config = dict(
    arch='transformer_decoder',
    model='autoregressive pixel model',
    dataset='drawn human figures in many poses',
    train_examples=195000,
    image_size=16,
    horizontal_flip=True,
    levels_per_channel=8,
    vocab_size=513,
    width=320,
    layers=6,
    norm='layernorm_no_bias',
    norm_position='pre',
    activation='swiglu',
    mlp_ratio=4,
    head_dim=32,
    fused_qkv=False,
    bias='all',
    qk_norm=False,
    parallel_block=False,
    dropout=0.1,
    inner_norm=False,
    drop_path=0.15,
    positions='learned',
    tie_embeddings=True,
    init='kaiming_normal',
    residual_init='zero_last',
    optimizer='soap',
    beta2=0.95,
    lr=0.0014,
    beta1=0.95,
    shampoo_beta=0.95,
    eps=1e-08,
    precondition_frequency=50,
    max_precond_dim=1024,
    one_sided=True,
    adamw_lr_other_params=0.0023,
    grad_clip=0.5,
    ema_decay=0.995,
    steps=13300,
    batch_size=64,
    epochs=4.4,
    lr_schedule='wsd',
    decay_fraction=0.2,
    final_lr_fraction=0.01,
    warmup_steps=390,
    weight_decay=0.07,
    adamw_weight_decay_other_params=0,
)
Rows from block 3 of a small autoregressive pixel model, named by matrix and row number. Rows with one number belong to one neuron. Each number is 128 + 32 x the weight over its row's rms, rounded and kept within 0 to 255. All counts start at 0. Numbers have three digits each.
After each neuron's rows are labels from the 100 images, of 14976, where the neuron reaches its largest size: "responds to" is what is common among them. Only what is clearly more common there than usual is listed. The data: drawn human figures in many poses.
# gate: MLP gate (model.blocks.3.mlp.gate.weight, 1280x320), inputs 160-239
# fc1: MLP up (model.blocks.3.mlp.fc1.weight, 1280x320), inputs 160-239
# fc2: MLP down (model.blocks.3.mlp.fc2.weight, 320x1280, transposed), outputs 160-239

gate.60:088142086187095118137133126120118128144172183123145130163047166143174109166148153109160102109115126103170108102133131092116086157174128164155150095184197094146171165150130090085195114151131161122143146107176142103097102148125107102084105097
fc1.60:100107195105077111096087122122085145137131163158104139155142125171145132140184122089073140110128113140185094096093129099091102129096138125183187130143121075109163127093164081113107142144131200125142175148119090092118103110095101153083137124
fc2.60:185135140107187118177207147131171141146171143122089154151125147150112122143064157164163137148145109079139105209127167105116126125110067148136163130126096128121079149095145153138115125065152120132177099090147122128119140135097127112134138142
responds to: red trousers

gate.554:106107147156096153112075108137101109077146130110109070145162168156117119124109147117067078147102156055153070175092175092116179119122167162118119091108122101127128140142122134014097150135120179117084105107144159107076140159157135146193147126
fc1.554:158104147100125116101074129111126186148112110109085123157161111171138151181151092143159134117149112121168098137087079111079151186122132089130153073104177143152192120145132086195150124175112147146094113124135095096143157189138125087107157103
fc2.554:123182095148165133129115203159102165122139145148079076190142117135161129107156154133157168150133230088244182160172145115108111124131137116125138109095143085149155124085100050151138178127094115118129133116131085082078195136147143129171102174
responds to: handstand

gate.743:104109093111136103085197113124115075070173112116112136085202131079163138143123128101146169150155119130208180112167060160146228127109093101083098157099103126141138116139125147106090128094141130087095122155116136165157118113145102116121058136
fc1.743:088091075128149114109220153127081110161126121176137120112128124169166142185138151125100168119166144106171124141164176180166157065157083098078160104125087131122135138130124090143072088135163096085116144140162191154156113090055158159132151115
fc2.743:131112123154146061191126066120152181155146118158159129118190126120076115134112168079099171115122104111138100096177126116156101102159116140061104137129141128120072081144118055170169100140082137123103080146162070207167120123133183138150123110
responds to: handstand

gate.236:153134146086154121170151134121152047167205148084175120110152127120116092146179139085178100083141100140124120144175139085094117182103130073162149181145185167093161135188091105073117099189133138158132130189118164142147120110097113182125140101
fc1.236:152135160172090182153151102090135154147118110125069083073172061146133151055112163137118175159144143101133130148113114102118188099136145110118122103099134134164180108120181145169105108130113121087161093106176128051117120159147105189107087097
fc2.236:110098088167124112149115124133133150097192120085158200172100192138133111092125158159130103094113103068143097129120134099090079116095156085122132128176159173105137138130092069124134155155090156151131111144087114117163161152164139179108145070
responds to: red trousers

gate.296:122120146086163166094061158127174188140109117176087121182104126153170110122168182133153165088111090131155152165128094144083153151159146135152155122081127172093149113176171108150133197185130118078137106039194096119131122138156110125114093180
fc1.296:121080176150124113120089033107112080120159119147099107096151072075123144149112141089158107154121113123183118124097141127121121100109022106070140161147126136126128148125060107135170120149110110139182075084118098185112171114087147168134051125
fc2.296:096094140122133199087128130115128177122160103126103091153126136094187179082169132100124108059147095135155073158109141130123084180176070160142117126123121144072196128099141127150113105165137144131098055167109115154113116111126115094115132080
responds to: black trousers; bowing

gate.128:146169147144126168137114069073126133195192163092146119130104106181156120089097166127097095120144152162129162100181118102121114110124171077097197138140183110062097072134101172154098085146129109097094168098094106160135151147188163119157136157
fc1.128:111113178090153121114129181230094123116095108106162130115157156142164118177174086154141116165124123147123101173082090094093119101114079118121134094109108145101113098210124180069130160148139140173129078117173140154170111148134155149115105166
fc2.128:150098146156148132166083127147180111194156177183155145152084143164141119130158167095143103092104108126112120154152171146104138116169154128153135133124128133122103068163102093134137095107140150144107107098082047117129108143132095139107121122
responds to: white trousers; yellow top

gate.708:107084166142152177163161123098177114151133118152116130176139120091158081104181141157114144124097146108115153113114130151096128134124096161098111095039181129099178106152091084157102136146134176124067122055133116132147142098107177178126137164
fc1.708:120084112163142134109115088146147092118127131141098097100160171128109099120112113094124141130105182147164141075140130090155129174077092143079115113113078127184119131111121125158109104130157180083124034150106109114196146143171142155159084129
fc2.708:160144116098174153110197158118098118110163139086170150139158139144166187102133095166124127156113125167153096196112140096165123117086121130177103117158109128138162140116147148153118106111132117119150070165102124158142129140130067100108108069
responds to: grey top

gate.570:126145164091131102173136084129096100116183132126155118129137092125126099090135085115119088109132118156150048072166158077118129180096082167182149157085093103083158127100116168093133172180150127103163136120162165169153170138097069133111159127
fc1.570:101132123136191155074152113092096112084159142150075172129145153110129082134137120171135123110094172189109113094166171167099153134110140134093120118133146121143091226101172193135202096145101141142163113134080157117114128142168138115100160137
fc2.570:099070143113129132098138110133138166053161072102108104113129093146112159087150183164194118191164197112176120175192109125103134106131106127193144102096129134139142109157115152103153107139042125188155130102132145123099145119143164166130136117
responds to: blue trousers; handstand

gate.244:150119092094160118133070151119148173153133137093048107088124116111146145127109138131116119075138142115121130154126104162106075137151143101148100127174088100086114133190117159150141197124068078088089138128175101102116123112187150122150112110
fc1.244:101141148145121083091118094133125140220157163155148107150122143050146193065082114117088126125163163131087105122088142148111068112163092087107176091127138131155129086090128072149132154107123129145181142097105075205145103150129158079169073114
fc2.244:142121088136160134087158159150151141095115133130123141088147133127095167101130104082129126168156128179124168110155075043093178153063126116165105122091183073182172173120073108082102096100090127126206123096101173146138177089110105132153095095
responds to: handstand

gate.51:065208140095164185109097139194148086121133050087126068158142050143117124146152144115132170144148168178105126166074137134170118161096145129140162093066081160089148145139169045129116117117166060095122112100121164121181117114086091128150109067
fc1.51:193048108124132121137121173092070125145127133142145124140173128084150144114142079144101104136131092056116194128109134127099099102145123168108175124099160109147089098126085136089101117119075125138147113166086110138096149130155170076080143100
fc2.51:100076107062121184102164108121183142154106102107166101102083114141145194138143166119118185153121079115101144121118103142138186122076178184178114122156114116141087100147113091143111071066195144112151165114086120121138119157066110143125122198
responds to: handstand; green trousers

gate.573:070163163121083124114134105073053131131136094081145056086098134094097164118076126091123117083114091123166147121085166141151130143184096130181094122136072179149088108174117123141091158193202143093130098098133117123132144131075113153115087109
fc1.573:141143136136106096125121117135109126087089169149124200192134098124148110102140096077137174160073120134177171105134140087122108176167095117178105128125142128094125022112087073145161176121153103133136149087100142098130133099131130123143135057
fc2.573:117144093112155175141097122070160149154161078153138100150141130160140137096152085153037151122078148129111123120164113126131147112149147119133117135146159131086149154085166113186096136089158205079171143122137138169120128149122150103126131087
responds to: blue trousers

gate.756:081137110116186173082154123096123126166081156138081122117095117155105149145164102112143115165104071087152137117124158108057119093156161093100178133226132119116145115100061113152164106129150052108128126179067136173121143108105159164149127187
fc1.756:183140107112122128190141170083071130158145107098135095177128112163051110104116128184144166112144125074128138147096125111133119159091141112143149070088105086109057074095147118107131116106030124137138081115153146127073099076122127059049129080
fc2.756:101126138109136147198081091160106161121100114069139105083116069133119139094140111132109117160082148150120147155180116081151125170125185127110149110134152147127151144082101149159067082160139157092136103138128087145201115187098108196156057149
responds to: handstand

gate.81:119099093095088127142118169164106136129095138105128129080141143132138132116117162159112142114183168090141153153113095139142112158181179187154142181117177064185182116147090142093119094110187141048134129149137154176106127144102159145137085173
fc1.81:155103152136113184127144086143151189198155094178121160169095106149093119150143100184088162203161133173140082073242114138128152093127085119145164147141129103163172158139135114123123110142178110073108140139092114144098135140106077161116098162
fc2.81:119121169147116074122140089113088131168101109112132124139129119142123124098100153174159091118110158104120186198184117100200118100169144151201161137100153099158152112104158095158170163106156138078150125076150100106134094204187144087091169124
responds to: white trousers; teal top

gate.237:067132070132112118120118166126056087092113154092130109101083131146112168137166151133134078109139168142167169124120094133137172129124143175145094091145133102096155116175141108064122119063076121137133157065050083076130111120141109127151088153
fc1.237:124089148081158078153096144118146111173116159141152120151147229149116202134120152128218106090124126122155107142127169111117141110125105142125138049116190134137076160113156184086153126110108167158141121115114077175131138113060123102160151145
fc2.237:130175100120133126153126128145163064168148138090121116140118110107087180187150107154113113119091142160129122061154066141112172142107109087103149101078109161143143221078130159144123154155136152165139150121112162134101194099089106191158140152
responds to: handstand

gate.217:145174096104131077108154076110156190133100114158162107135109133115127139104059113156150114088132133134145097146101171193086155083136111142128156097100101128173127121176140154133157125146174155147096184039118068157070152189079110060098119114
fc1.217:120084153129125124159117131119128122158066183124084113148119160129134073118106079100137202135097109129128163162121062167148133187118115088127134122072168172157129127176127188134129094110088137114096162179172146107121137167170134120142135119
fc2.217:180076186097148116136110131103122137160129201154126115174099109141170089099153122096133133081091137175163147175177157207080110126113117096146150172124092142076129155086095127185118050125162070131124120116167084099110132188115169177107108165
responds to: grey top; grey trousers

gate.310:113166115125193160097158128131115104117141148165126143102165080123114186104157132149128123096166034110116156087103123125086106131115081071081108154123144113106148122150133191145114158123128151133104128075132153174143132143055111178096151196
fc1.310:118086132113119167177105143149179123157127100111123112149150161142101067094158081080128113108127146152118128130118105154087135145132180140180149128114142119137143113140126110151114116133146107087116097142118116091092106108174157122179132058
fc2.310:092124133161183146022128135157118163153077144148131153138107129138137120129147213148221105111150170126156153133130157152152110136169105117009094128129134122158123096146127121138125170162102165145145099100149099144164115159118081153138194143
responds to: white trousers; star jump; splits

gate.658:140092154137159102089146161093097089127130051157125109082086071114127158151138161116124132107099157109149120173141193123092132138134104169120110173115190137142149140147116084132155145148172162145041141128037134142144137144093078144095112133
fc1.658:116065177156103106118174126103159157127154111157188148180157124086077096196086123122120116145101116142161101158149151137107144083126121125095121099201113096141122122159148138135164100164121053066094058148118117160156049113073116130157078110
fc2.658:142148154183115140125124087144108076166141122105143149163145125122177048153122168118065095151150111128101153123156173154168187107076079120063151099167119159138092120122151087166082136096110104079131156135073106144138116162096121176175115127
responds to: handstand; bowing

gate.325:149126124125144055130107134107119080134130123091128151170130124187122175108117149152083091161091122108156131153145100082052121104159143122101080126170109119097092126118133167084170101105181140124144107164152066125071116130165160067079133107
fc1.325:097128131169114115164093097115108110077094154169157105137057107072101125085131085118130168091070150113181078157088156144136187123121132122105172129202098097080149177137124079126132149084118125119153101107110064178162116145141080124133118111
fc2.325:161149141122176108126150105108123103107124097072112153145092189180160146125136118168126117131133146121145117143074149084120144152084085111163158103163141134134066078104092137089154125101091088105112073140102119132050163097110157127141102156
responds to: blue trousers; blue top

gate.347:140117114141112112106094084097145126170144199116184128131128171125102173120127106169153118101089147130155103202146106133111163096161144110118117092175152092129160149111093083140151090150186133103131123099170112103125139175144096091163164244
fc1.347:129076163136075112120130085066100078107088127160153129127112129120140143137141073079146084170119163118153141157153098097106121100134110151221162077125133115108129175122104149093226171092176148096153080129160103122156145119115106154118189160
fc2.347:152131161109163173132067157122161090110148139127171128146130110121135154188171203155164129103096098184136145117121162111090172116121131195195075182143131166131120088101065116085145093078178102129162146086102141102132109158058058138112139146
responds to: red trousers; red top

gate.419:115133092142028188170144106155102085120113103127180163088104163165142101087106114087059132114125103111178139196121167175111104109101181173183122151102140146169123105119205111119144133115106176145090097090146127186097152104169108107151148113
fc1.419:128133142158086141111137096087143109135158074095153152130150130117102115133151077188092092069164120137103132124107130167146107155113095098106131158152129166096119141171166118119186126131157180079053190123094119119125104137122115116188178221
fc2.419:061148151101204057167120102140113130082146112110145113154178110057131129173137112231154133072118122202102112117120148097106102138142158089103149144135084200138098180074093121121156125172166119135130086126123133130102133132074149134193170118
responds to: grey top; grey trousers